{"encoder_arch": "conformer", "model": "encoder-decoder audio transcriber", "dataset": "babble in 24 made-up languages, each with its own sounds, syllables and stress or tones, from a formant synthesiser", "train_examples": 39062, "time_shift_ms": 50, "n_mels": 40, "hop_length": 160, "input": "log_mel", "spec_augment": false, "win_length": 512, "tokenizer": "word", "vocab_size": 7471, "encoder_norm": "layernorm", "encoder_activation": "gelu", "encoder_mlp_ratio": 4, "encoder_head_dim": 32, "encoder_fused_qkv": false, "encoder_qk_norm": true, "encoder_layer_scale_init": 0.01, "encoder_inner_norm": false, "encoder_moe": "soft", "encoder_drop_path": 0.1, "encoder_num_experts": 16, "encoder_moe_every": 1, "encoder_expert_mlp_ratio": 0.5, "encoder_slots_per_expert": 2, "encoder_shared_expert": false, "encoder_subsampling": 4, "encoder_layers": 6, "encoder_width": 384, "encoder_positions": "conv", "encoder_kernel_size": 31, "fusion": "prefix", "label_smoothing": 0.05, "decoder_width": 192, "decoder_layers": 7, "decoder_norm": "layernorm", "decoder_norm_position": "pre", "decoder_activation": "gelu", "decoder_mlp_ratio": 4, "decoder_head_dim": 48, "decoder_fused_qkv": false, "decoder_bias": "none", "decoder_qk_norm": false, "decoder_parallel_block": false, "decoder_inner_norm": false, "decoder_positions": "learned", "decoder_prefix_bidirectional": false, "decoder_connector": "mlp", "decoder_tie_embeddings": true, "residual_init": "scaled_by_depth", "optimizer": "adamw", "learning_rate": 0.0015, "beta1": 0.9, "beta2": 0.99, "eps": 1e-08, "max_grad_norm": 1.0, "gradient_centralization": true, "max_steps": 7000, "batch_size": 128, "epochs": 22.9, "lr_schedule": "cosine", "final_lr_fraction": 0.05, "warmup_steps": 350, "weight_decay": 0.1}
Rows from block 2 of the audio encoder of a small encoder-decoder audio transcriber, named by matrix and row number. Rows with one number belong to one neuron. Each number is 128 + 32 x the weight over its row's rms, rounded and kept within 0 to 255. All counts start at 0.
After each neuron's rows are labels from the 100 clips, of 14976, where the neuron reaches its highest value: "top examples" is what is common among them; "loudest band" is the band of the loudest frequency at the time of the peak. Only what is clearly more common there than usual is listed. The data: babble in 24 made-up languages, each with its own sounds, syllables and stress or tones, from a formant synthesiser.
# fc1: first MLP up (encoder.blocks.2.ff1.fc1.weight, 1536x384), inputs 77-153
# fc2: first MLP down (encoder.blocks.2.ff1.fc2.weight, 384x1536, transposed), outputs 77-153

fc1.725 [113 108 120 152 129 180 116  85 119  71 144 183 140 145 115 133 147 145 141 118 132 145 115 144 222  68 157 187  40 148 155 110 111 191  59 126  99 148 155 132 209  32 124 173 121  97 105 124 119 102 133 135 124 141  66  94 141 133 133 119  96  14 131 139 193 134 191 184 100 142 182 168 117 116  92 184 156]
fc2.725 [152  76 111 122  90 102 120 212 152 165 117 252 160 131 128 132  91 110 110 117 113 126 122 129 118 133 100 167  94 117 130  94 169 103 137 108 105  71 167 152 121 130  75 165 115 133 163  24 154 139 134 121 114 173 130 144 108 107 124 148  66  60 116 140 129 119 180 120 169 158 141 143 119 139 157 161 103]
top examples: /f/; prosody: stress on last syllables; /u/; /oʊ/
loudest band: 4000 to 8000 Hz

fc1.22 [179 108  81  82 121 146 132  98 148 109 180 127 146  89 175 147 185 149 117 161  91 118 139 136 164 137 125 215 149 140 153 163  85 170  76 136 117 117 135 123 144 151 105 170 127 122 109 120 141 121 116 149 136 120 151  79 129 147 113 134 129  83 143  86 112 131 137 156 145 108 106 182 125  88 143 153 214]
fc2.22 [125 113 116  99 132  89 143 172 135 163 136 245 106 160 142 120 132  75 129 124 130 123 110 160 216 129 104 147  86 115 152  68  66 102 151 114 171  95 151 121 145 146  74 147 137 138 135 123 148 137 168 129 127  65 107 105 149 113  45 125  46  98  64 191 182 150 111 103 154  73 112  92 133 140 167 131 140]
top examples: /f/; prosody: stress on last syllables; /u/; /oʊ/
loudest band: 4000 to 8000 Hz

fc1.190 [154  93 149 134 122 145 142  93 133  87 138 176 105 194 136 126 161 137 125 160  49 101 147 114 211 120 173 198 115 183 134  45  39 102 119 170 108 162 117 106 157 149 132 155 127 140  86 143 108 134 108 144 152  91 105  75 136 167  83 157 152 151 123 140 125 118 170 136 155  71 127 117 154 111 164 149 137]
fc2.190 [130 111 102 163 181  81 105 236  94 119 127 231 122 166 139 125 160 131 121 116 135 123 143 168 160 108 137 156 137 103 130 117 152 115 162 129  93  86 159 119 148 141  49 141 155 181 188  77 120 122 120 125 108 157  99 108 143 150  65 129 103  76 133 179 120 142 137 113 146 150 163 155 122 125 142 163 145]
top examples: /f/; prosody: stress on last syllables; /u/; /θ/
loudest band: 4000 to 8000 Hz

fc1.545 [158 115 121 105  95 108 124  63  99  71 153 105 108 173 160 158 155 138 134 154  63  78  71 195 101 105  98 132 104 150 170  98 145 116 110 206 130 126 152  75 111 130  62 123 191 133 138 145  90 123  97 154 102 175 119  92 125  93 128 113 155 158 126 176 158 172 112 126 197 122 119 134  92 164  90 126 104]
fc2.545 [133 146 130 120  73  99 129 112 148 106 110 172 126 155 124 117 143  97 114 153 109 235 140 154 141 155  50 111 140 136 133 144  81  38 135 104 169 111  64 158  76 141 175 116 138 186 175 163 147 152 150  93 170  81 107 139 132 141 152 132 133 158 118 119 102 118  89 132 153 122 152 124 145 131 130 145 100]
top examples: voice: child-like voice; /ɨ/; clipping
loudest band: 250 to 500 Hz

fc1.196 [127 120 144  51 115 133  94 120 126 157  87 118 147 175 177 147 136  89  96  93 137  92 119  91 130  92 129 122 129 160 139 115  44 130 127 166 183 143 136 163 120 109 105 135 124 172 190 126  98 171  93 167 157 123 153 108 139 122 144  51 146 152 117 105 138 179 101 107 152 109 126 187  44 148  94 119 143]
fc2.196 [118 108 124 154 123 121 121  82 154 115 124  85 101 148 117 153  92  61 152 179 114 121 140 203 102 160 114 217 109 141 128 137  69 125 119 145 130  97  93 139 115 128 141 114 143 117 116 114 166 128 184 127 143 118 140 136 129 117 127 147 166  90 173 160 100 150 149 108 128 140 160 128 134 117  68 135 119]
top examples: reverberation; voice: child-like voice
loudest band: 250 to 500 Hz

fc1.424 [146 180 116 154 185 135 155 175 115  73 139 122 127  90 134 112 123 151 136 116 116 112 117  82 150  86 165 130 131 147 134 165  85 130 101 163 152 165 147 107 166 102  87 147 121 175 129 163 148 139 116 102 119  71 141  72 126 151 140  92 122  78 137 120 125 163 162 155 162 162  93 119 118 121 144 181 150]
fc2.424 [111 124 138  94  81 100 158 122 128 143 148  99 116 110  88 195 163 240 113 159  89 137 135 141 112 112 136 215 186 144 122 150  94 172 159  97 137 107 120  84  67 143 118 114 104 120 195 119 167 130 100 170 157 172 137 131 110 147  57 151 166 143 156 124 173 217 177 128  85 120 147 105  91 110 140 138 174]
top examples: voice: child-like voice; /aʊ/
loudest band: 500 to 1000 Hz

fc1.329 [149  75 129 136 142 137 143 132 131  90 155 164 155 123 106 142 102  74 131 152  97 212 120 169 172  74  72 166  55  94 180 123  82 139  79  96 182 127 189 107 111 141 109 125  95 134  82 181  74 103 138 104 121 130  91  87 144 164 139 159 105  59  77 124 156 132 172 122 124 127 120 154 100 118 146  95 208]
fc2.329 [157 129 147 109 132 105 163 105 178 126 113  44 117 163 138  97 127 146 130 133 117 124 127 113 131 114 143 125  99 146 187 128 138 207 148 152  78 140 151 129 130 128 134 136 103  64  87 107  83 160  84 131 119 154 123  89 151 148  93  60 111 146 163  85 175 127 172 119 201 151 146 132 109 129 150 117 142]
top examples: reverberation; /t˭/; /i/; /s/
loudest band: 4000 to 8000 Hz

fc1.414 [138 136 113  94 154 102 132 111 136 125 104 137  92 156 109 133  63 164  95 147 159 110 159 143 169 114 179 128 128 112 112  93 137  94 102 136 136 147 118  65 102  96 119 177 176 151 148 113 120 119 110 100 109 115  58  97 190 117 127  80 112 145 127 130 115 174 106 113 156 123 124 130 169 122 172 164 120]
fc2.414 [ 81 109 107  89 123 136 122  99 145  53 127  81 166  99 171 166 130 124 109 185 180 143 136 119 166 139 129 148  75 126 133 175 126  91 140 153 141 146 155 122 174 164 140 127 106  76  88 114 154 132 116 151 132 129 151  90 158  74 106 110  97 107 169  92  74 127 203 130 119 144 128 151  96 121  12 151 114]
top examples: reverberation
loudest band: 500 to 1000 Hz

fc1.395 [109  96 141 108 117 138 142 133 118 167 100 117 155 113 123 113 101 147 121 123  99 167 136 139 122 139 134 139 166  92 212  90 112 124 151 147 153 160 173 148 169 107  78 147  67 131 107 102 150 118  91  94 115  76 179 156 143 153 120 118 148 126 168  95 173 153 191 154 182 103 124 130 125 148 110 139 168]
fc2.395 [115 145 155 157 118 116  82  85 221 151 133  85 112  81 133 167 164 119 112 182 134 107 105 127 132 140 156 129 190 121 132 162 105 167 135 135 106 154 138 141  97 129 169 101  97  93 104 132 119 143 122 117  94  89 132  95 160 104  84 142 162 135 138  66  88 158 112  95 115 116 160 152 115 130 110 106 128]
top examples: reverberation
loudest band: 500 to 1000 Hz

fc1.647 [ 93 104  70  93 117 111 121 109 111 148 164 184 135 118 141 123 154 141 115  95  43 140 175 168 147 102 152 159 160 111 152  83  95  92 120 110  93  93 145 114 155  98 105 133 148  99 144 116 126 108 139 101 162  78 131 143 119 108  95 157 113  93 110 160 168  88 199 142 171  78 120 121 157 143 121 104 108]
fc2.647 [133  95 145  53 165 127 118 163 207 149 129 164 112 111 127  97 123 115 110  68 186 163 141  55 158 127 138 100  44  69 165  57 165 105 103 140 137 122 171 121  71 130 149 119 164 116 107  93 114 133 133  78 102  96 113  97 122  92 117  73  85 145 134 145 148  88 136 108 171 170 137 180 102 128 103  99 114]
top examples: /f/; prosody: stress on last syllables; /u/; /oʊ/
loudest band: 4000 to 8000 Hz

fc1.217 [108 145 136  95 148 101 114 142 137 110 103  91 114 113 112 112 101 108 147 155 104 112 153 124 123 156 220 121 113 129 173  96 164 102 193 121 122 141 126 123 108  95 158 152 161 122  83  95 114 150 130 121 136  73 118  96 150 163  61  93 102 146 106 155 103 124 160 162 159 150 135 155 165  95  95 152 126]
fc2.217 [102 123 123 164 145 119  77 124  60  67 108 127 116 117 129 229 120 148 139 168 129 153 115 140 134 100 140 172 149 141  46 179 116 112 119 156 160 121  43 127 113 173 172 104 116 150 150 107 133 125 114 109  78 143 115 128 133 127 153 162 168 121 155 122 104 146 154 132 147 138 158 103 116 117  81 124  67]
top examples: reverberation; /æ/; /g/
loudest band: 500 to 1000 Hz

fc1.318 [194  76 115 149 147  84 114 173 171 175 119 123 164  92  93 132 117 161  99 113 162 125 117 113 131 139 139 109 133  78 117 161 123 111 120 151  74 126 118 136 148  85 139 128  97 108 103  79 127 121 110  34 101 181 120 104 151 138  86 109 184  82 155 132 176 138 134 157 142  55 148 179 108  75 121 119 168]
fc2.318 [133 133  92 146 169 148 164 153 117  75 119 192  90 120 122  88 157  67 151 122 113 110 132 100 118 145 138 104  79 138 108 136 134 101 149 118  99 193 122 139 123 102  52 115 155 172  75 130 118 143 158 147 115 132 108 119 139 148 160 192 159  74 122 179 112 164  51 134 194 125 102 102 153 155 127 144 112]
top examples: /ɹ/
loudest band: 500 to 1000 Hz

fc1.720 [ 93 145 105 129 115 168  84  91 126  84 174 157 155 139 141 150 109 137 108 154  98 169  94 154 181 104 161 210  38 139 178  82  96 123  92 142 112 179 147 100 111  83 108 144 117 114 104 143 167 121 136 186 163  77 131  88 165 153 128 107 146  63  91 116 141 118 127 117 134 127 126 139 118  67  99 124 158]
fc2.720 [180 122  68 138 100  97 133 217 107 159 116 248 122 165 108  88  92 100 142 127 117 132  80 156 144 159 106 138 112 123 187  78 153 108 158 160  86 100 197 104 146 134  31 137 113 132 176  69 103 130 111 149 113 144 105 139 121 130  86 121  63  58 114 121 102 157 145 146 168 134 127 118 146 142 142 132 118]
top examples: /f/; prosody: stress on last syllables; /u/; /oʊ/
loudest band: 4000 to 8000 Hz

fc1.544 [136  78 130  98 107  25 165 137 108  86 178 104 162 138 135 171 160 158  99  78 111 147 141  91  91 114 121 130 134 177 133 133 135  99  96 180 171 130 117 117 173 126 123 187  68 148 162  56 127 110 125  22  98 169  82 152 166 120  64 141 190 149 114 150 135 116 172 162 134 157  77 200 101  77  90 152 135]
fc2.544 [124 106 112 146  47 138 113 146 165 132 121 150  83  77 139  45 161  82 107 170 144 160 107 147 134 125 153 123 177 190 210 182 144  91 151 124  83 173  89 174  97 152 114 158 124 111 168 122 164 134 130 159 114 114 155  95 131  98 140 191 100  98 152 122 117 176  53 147 140 136 107  89 159 126 157 175 104]
top examples: /ɹ/; voice: child-like voice
loudest band: 250 to 500 Hz

fc1.626 [140  80 141 145 132 144 114 115 133 121 117 119 153 166  97 123 148 157  95 109 116  81 182 149 141  70 197 160 135 181 183 122  72 117  95 123 122 153 210 154 166 112 152 147 115 113  61 121 191 136 153 205 132 101 117 115  53 115 125  97 103 104  96 147  92  96 122 135 166  53 149 114 127 162 111 126  95]
fc2.626 [175 123 136 117 139 134  98 130 127 150 154 209 132 179 149 145 112 180  93  68 170 109 170 121  98 131  99 107 196 103 152 120 124 172 139  86  61 127 136 152 117 124 108 157 120 154  93 138  76 146  55 159  59 133  94 145 120 104 132  84 112 149  68 111 191 145 171 113 114 147 104  99  76 125 189 128 174]
top examples: /f/
loudest band: 250 to 500 Hz